{
  "model": "spectrogram VAE",
  "train_examples": 78125,
  "n_mels": 64,
  "encoder_norm": "batchnorm",
  "decoder_channel_attention": "eca",
  "decoder_widths": [64, 128, 128, 128],
  "decoder_upsampling": "pixel_shuffle",
  "kl_weight": 0.1,
  "lr": 0.0026,
  "beta1": 0.9,
  "shampoo_beta": 0.95,
  "eps": 1e-08,
  "precondition_frequency": 16,
  "final_lr_fraction": 0.05,
  "warmup_steps": 600
}
Rows from block 3 of the encoder of a small spectrogram VAE, named by matrix and row number. Rows with one number belong to one channel. Each number is 128 + 24 x the weight over its row's rms, rounded and kept within 0 to 255. All counts start at 0. Numbers have three digits each.
After each channel's rows are labels from the 100 clips, of 14976, where the channel reaches its highest value: "top examples" is what is common among them; "peak in band" is the frequency band that holds the peak. Only what is clearly more common there than usual is listed. The data: struck, bounced, scraped and rolled objects made by modal synthesis.
# convs0: first 3x3 conv (encoder.blocks.3.convs.0.weight, 112x112x3x3, each kernel summed), inputs 0-111
# convs1: second 3x3 conv (encoder.blocks.3.convs.1.weight, 112x112x3x3, transposed, each kernel summed), outputs 0-111

convs0.16:166123149120128136095106161143104155149132147124158088155149099100161124095104163136156125139119175119161093125092131064111153153151130144148095128100105134125137164120152130100130114118124141179131149166128138167142131118150133073112153167156149130135126128097142141134177110109096132136113107106054128118118118127097096105125111121131
convs1.16:138085109131138100141171125133118126120124104106121135146092142097113086141126157121067126149130151118115136138117128185119100160132101130164143138121140124120113120145092120143126106119161041154100089142116160120118145097135131106135140092192131133095085123121127132163082148170149129155176135115163143147131129120153106140129115120145
top examples: mains hum
peak in band: 500 to 1000 Hz

convs0.106:165141075071137110107136121145121110128112129087140166116101147121159157141155095148152123139131131145144127141072126145114077180121103129107100109097066112100119139141133095153147121088129120110130113113126105137150093098112117162113147153155098118158100094132136128151139099140109121129129127148053123120099148111107108104113137125103
convs1.106:124065180169130103119100102178127123112122134139095128122135093154079176128134134107138173138131159123140102111145120099155148118155136105146158078129124123106157123159133140116145127126086192097153148152122140109130116141130113148116136143064113108146129169096125106107132152124115128157110124134134113164095111164152137155148108145112
top examples: steel-like damping; repeated hits
peak in band: 0 to 250 Hz

convs0.36:113130131156167157108088104166157160119138099120115118174110104164129173152107126144104099158094099163106115135101144113157115163150133094129096148122163143124146107123110117085142140104103115122078112144184174148110105125154146124081133145160169143134122110121137120097146146105143111137092141118141174127120130142160148154151143099134
convs1.36:090123113160133089122146122050112086130119141138146157100138131133154121098113115136133148106105089105118112169138109115115121113101121117143126111137101103160106144115135147128131089124198189149163146153048126150145112156111129110114166120118127164139132098142127120118120123152111107121176094143107135130091138132108131107113134107102
top examples: membrane
peak in band: 500 to 1000 Hz

convs0.1:154113140120093117126161099102122116141133154144105117131126106142121144132140117126134155137145156104109089127118121117171143103177131108116085133152128133144175159160149176111124112146156117114144145114150093104165151122075134118159133100118180117127100106088119108120071153135080134147183143123131123126132109152129144188100116171107
convs1.1:120152125167165159141161130116128124130114149135129099131156135107118064160153123145167137138101116149152123114142157143157104152132136126128116101116095149118102155131123099173081159126098078125121113133090120146132155095156104081122117101149110131140123112146166106100159081106113154139144142127117149097122139077155123153112166066124
top examples: clamped rod
peak in band: 4000 to 8000 Hz

convs0.96:127142134134128054123133142128108116148128115137138158132087134140168101138114110097130129134083111136102153127167144156126116162153138117119135124145094122083133109139153178114138182120117134107123159125119103091179140138112090160088148116159158106152146139122129135157156105139099141109186168130136083127127133156098143107149129086092
convs1.96:138187143128088135151117122169119123121123134085136107123173132106122191136137160075152152102143130098132096141110084100149169117085162145111131123112162146114106124143120117130111137121138113132132105147135167136135127108163128138154098138071156133122120093141156118110114130081138112146126114138136188138170104091147130152126122153171
top examples: steel-like damping; clipping; text has "clipped"
peak in band: 500 to 1000 Hz

convs0.61:138106082160104131127140129143152131132130132057089110107124101083123130112126167126169158142135162133122128097102149081081157102107154123112141122087108112092130136119111162097109112155118122134125117117118147149106099146141132109138140181165129129077083132156118121138158089098143135124068112152110120135090148144152122133121107139107
convs1.61:123126139115156156146118105110136130087124134155139127164121110118157096118096105159085135144136124158150161143155106090142103171142100132125114152118091143153154096153111147122149121106168103156094174149127112129153138112144071139088141157152129172175147141162098117138073152149117130115187151122161130129114157154123110114120110145140
top examples: hard striker; small; material: glass
peak in band: 4000 to 8000 Hz

convs0.109:129146158111153084111106118100142097126080116139124092102130109105167101163139119112126123151113145080106114124149097097143143159153137165121168128079087123098106123125113091131126151128116127119153126139102097117110132125079100187101136169131157135121124119120122142142133103142128133098120082152085107089136156137067128134134128083122
convs1.109:110145118129147108148118182132102132134124102110154164076135154152130112093124132093119137130099086146111118083151132150116161084125115107117121088159122155135116152091132147121136145130113151158130131137154095136121149147141161092126134138077138099122117109128155112142074119117104169117138188126091140155168134145146171104119188118143
top examples: hard striker; small; clipping
peak in band: 4000 to 8000 Hz

convs0.60:118128136170131107197161141150114097176091120163127115135159100098120152113112161129114118146113136096094095136119137131141146127143110156154103122164139153134123111141113116124165091124096076110160140126120131117131126074145102148159147107107100154108105074105111102122108125148154116110142134151095109173097090170151154133106116137111
convs1.60:156121131097104141105130107107131117075143114158121164089142114158166118150114105099116131147113081155130157080113136146146119117121147100144139104178165076114125083146142133146114159148112159127132088142100135151150154176149168142117106121158152118125141142133162161112117121126116120143124154146116109113171183152125172156135099144116
top examples: hard striker; small
peak in band: 4000 to 8000 Hz

convs0.37:108135130147139114102129143085134083127174146140133073138089163121111114103145106161124141096136140103141147136120078139134098134141153148160158109114135146097092129125112182121159130143115133146092101113125069101111152110112109146152126128092121107124068106080090092128125117176121142113107123113134137143127155173133147121093156135109
convs1.37:128126150146105135099162133130112109113094125110106126128176111146162135119151132114138141145093115146119079130157216107124167105139131134122101131110122157092136115132156123134088170133121140141157120167160143132155049121113141123132145097148169101160129142154167143114132143164148155122118158095141147087117159111139104129155118117128
top examples: hard striker; small; material: steel
peak in band: 4000 to 8000 Hz

convs0.97:102143149110162128116143078169121113131154137132097079108097145140162169142111119162131074125131145129097143162107096161106087098127143122123095121105135123113125172117131137123112141155122159108132115140118127132130099060102110128100136149111096108146067141143144116107071128113136132146116114133084122103132130096089097117146160145157
convs1.97:122150162113099117107125110151126127102126130134110141105157117116124157094137092100108148139107086121141118143156152115114155154144175125121145169130140201124126117145136128111159124108112189116143137145176105132133135132106117106096089069099108138109187106108164080116083160125119120099162109138118159130122145138152105155136115112104
top examples: bouncing
peak in band: 0 to 250 Hz

convs0.71:125124164146170103089110107142138144168156095079125149129157091088124149121121130149116128098105086117095145110140107118118095105149148139101116124150134145139122158144136160143129136120121113131192091107102159173104142114171093091071116135111108166115171117112134102137112144109112115144125132170153126106141113153116173119139161102116
convs1.71:106138080118122169138109136124129134142139137116127099158089091157093136132135123154138147111130182121161117116121116091131165202115080150125141155168155190119147103115093134110111117145120148128093117148161144125169110144096169124151133115116161117155115149137156158177112092128143122125150137124121079118104137113104131152110114145149
top examples: white noise
peak in band: 4000 to 8000 Hz

convs0.11:118131115096163120125084137135107123116122175098160088121112103104149188095135124115103144131151146098119128107068171139114131141113139124102145154095108157120080160120142178164145130113113132096155139133106170124106131109136127142145132131098117115127101135088142157123147126114133140162100104115130196106091112141115102121122114169168
convs1.11:118085100164132151104151114146174146151091095124158125132130116122130148113142141125096086175115181151149119122170106071141147131155098107117119132073131128164114126107154123096143115122141102117123118110132110110129113126080141149098142134104155130117134109114089157159149140117093141100154136158185102133080132108159103090110126126118
top examples: steel-like damping; repeated hits
peak in band: 0 to 250 Hz

convs0.78:149095144083152098130067140157120139142165119062114167114105134114145117117164149074166092116114172149099145141126128139105133147105078128107129123091107114116130144123092125103101158105121138103122115109124159188152154108136149142137137127104132129130140110147143118102154117159123118100103095125105079133102109114113110165139111099133
convs1.78:109170076108135110124151155126109162126090141102189089138122122140124152163153131139117152152101115087141150109121124155133098143144124141141139165134104121156120128152152105142101085134168071151124135141155150130140110150158075147104117159153105127119092126127139119135121100148132081143173130129130127116145074125119167167092115141152
top examples: striker: soft; repeated hits
peak in band: 0 to 250 Hz

convs0.101:116115141129127137134131123142152125116069147136089145100158145122196122107133142179107100137127129148112120170086147112110092105129094132145134121170121115118117082087132130100150089133122176169096153167161118143170123148161126130137152155131131114101121170127109114125141108121115089125125101160151144137093139126119112123109172113181
convs1.101:099128128145115182142136124115124169160180128104151133165094170120135151120140090141122165120153129131133113125119111183118159143134140175118135115100135118084142116168122124091078124118145077101143091107149119133115114141169098114126100073147153174154147124137112140134115154122139086124133134116101146126124137176121151135164090123119
top examples: steel-like damping; clipping; text has "clipped"; mains hum
peak in band: 500 to 1000 Hz

convs0.59:109162125157146161112159092113182134103150132132132077106136130122111107128119098170087195132110100091125141111140139117151069084098121111171136112169138118130129105117110149125126134124112132128109105097149123109131116103142126130165126117112164101156092195168132121146124113159140139122146133127172128085113109111130164124122145140145
convs1.59:179095141134144081137077158142105125125111141112154118149127119090116145131129146164107103133111128120089137103132149126116158160137122105082109123123129126085091122143145113106146134095132099134123146135175151155125158157123116167135139138119072152130115087106156104112136147081146130101095084151129078172125114078145118131156150152118
top examples: clamped rod; clipping; text has "clipped"
peak in band: 500 to 1000 Hz

convs0.65:092139133091128143081134129154150111132131118077116120127152148166134144138120137152182126134085155155176147147111110152128119108093108128066130146106075113138155151129143148114153143113122137140141133116161085138137109126131083123103119152101107118091085100147131155135175156157140145158134138135146103075121134068103134140125120126128
convs1.65:135134155070131070109125143123099115100140151144130134088127151132092190138119104125094131111131070113086116107132133127128107135152151139123138096137158101110122128136145128136113140143114174112125122120122169136102116113145143126161148099140102094166129130124157119122117128113145113141143158116075142179145089150121166097173145066101
top examples: hard striker; repeated hits
peak in band: 4000 to 8000 Hz

convs0.102:129097109088114102103128134134155139125116082131123188141156131155143136117105136117103066112130189169131149143134152163110162145111098126122116174105106113134130104130102115112128095113151165071145167127142146164142173132119133130077114120141152129120143122156129157109136125132136138143163086146100124152154142134157097105174135125103
convs1.102:161167107120143160103079169097124099127152122125124066115116126106099158128115144131133125150128101128097122077158081102180099129112090157120108114168131190136182134132124138114145146163099081149117152110110138067160134156138129122154148149137117116141117139143136125141114167113124126139106144127131160128138137138109140137118131147090
top examples: steel-like damping; action: repeated hits; clipping; text has "clipped"
peak in band: 500 to 1000 Hz

convs0.73:094097094141114117126098114144146140125151106111114111148109105116131138108186155117123176145109090132086110125116103099088128189128109147101154144102134120126111106116129149146087115129133084188139135146120162117125117142181168089104158159130124124116157145116115103161120122147118108099081107128096151128131105139132104113131108069133
convs1.73:159134142147156125136137140139120127091106123134133170065089136172107110144118134120111100108114128090146147153125119114142101141138075125155130165128116149145139089127099105109172046154123100135137138120155140105119135148141092095143083099127146139127127119167159125110124126119162128092104128120190120117182129112121141109164133108120
top examples: thin (high-pass)
peak in band: 0 to 250 Hz

convs0.85:136095183131096152124132179101146133164157097141096151135170122158138158119149143113082112148138160108175157106162150114160086133127118114152124089142083165134152138103107122134118122115139122096148106148127148137145093143132171104163123113147178109124080103104127135128135130123112169114159113129149128103157108141162143133136117140083
convs1.85:143138173109146131115136123145163100109147144137112101102102123161140088127127103128173129115131086185128095122119150131129175099138125107126100172123133112152092161186132161154128140137131102121121101115138182123072162108125125099127166116129105138107145126134140139118115077116087097141157114119128088176131088131121153128098140112131
top examples: steel-like damping; mains hum
peak in band: 4000 to 8000 Hz; 500 to 1000 Hz

convs0.77:108084164086158162132109088125108132139131094148108106148121103135129076111151113097173111159088148162138092124113119136118126150153122124121166152157124108133118151154128146158124135073104122100112108112068104105115126136125135152137153125117116104137061140104093142145145134146100129153158082101096127135123135127121099171099137117103
convs1.77:128130061092145123144120125093137103167137123135140134155102124095132118132139113168110129130125160118140096109104096102165164172136122137132121152134119100168163164092137149145118116131125071094142133127145149098125130108119140093125129140171152158151144121137090144170109128152074176142128140069117127151097102096101115094126123151127
top examples: hard striker; ring
peak in band: 4000 to 8000 Hz

convs0.53:104130140091113102122137113128113105133152142129136139141122156119162110121104108125135103131135175126160116136124089127098110129131118145112116089113109066108134121153104131135153137130162137094125162139131101135131111100109082150118077126127097131147109059053141114163110124162090141131135134104098136069129152172116128106140120168088
convs1.53:119133140101138098113107129140128116142138127100108087114134151125127152149132141114138139153084117134115136106122221147121140111127111136118138136172200195091143135089150147133113155155077132116141108141144114136100076128130153133129125092138133063128136168128152115101135149113126134146115130103151171135130133097177113130116131133143
top examples: hard striker; small; material: steel
peak in band: 4000 to 8000 Hz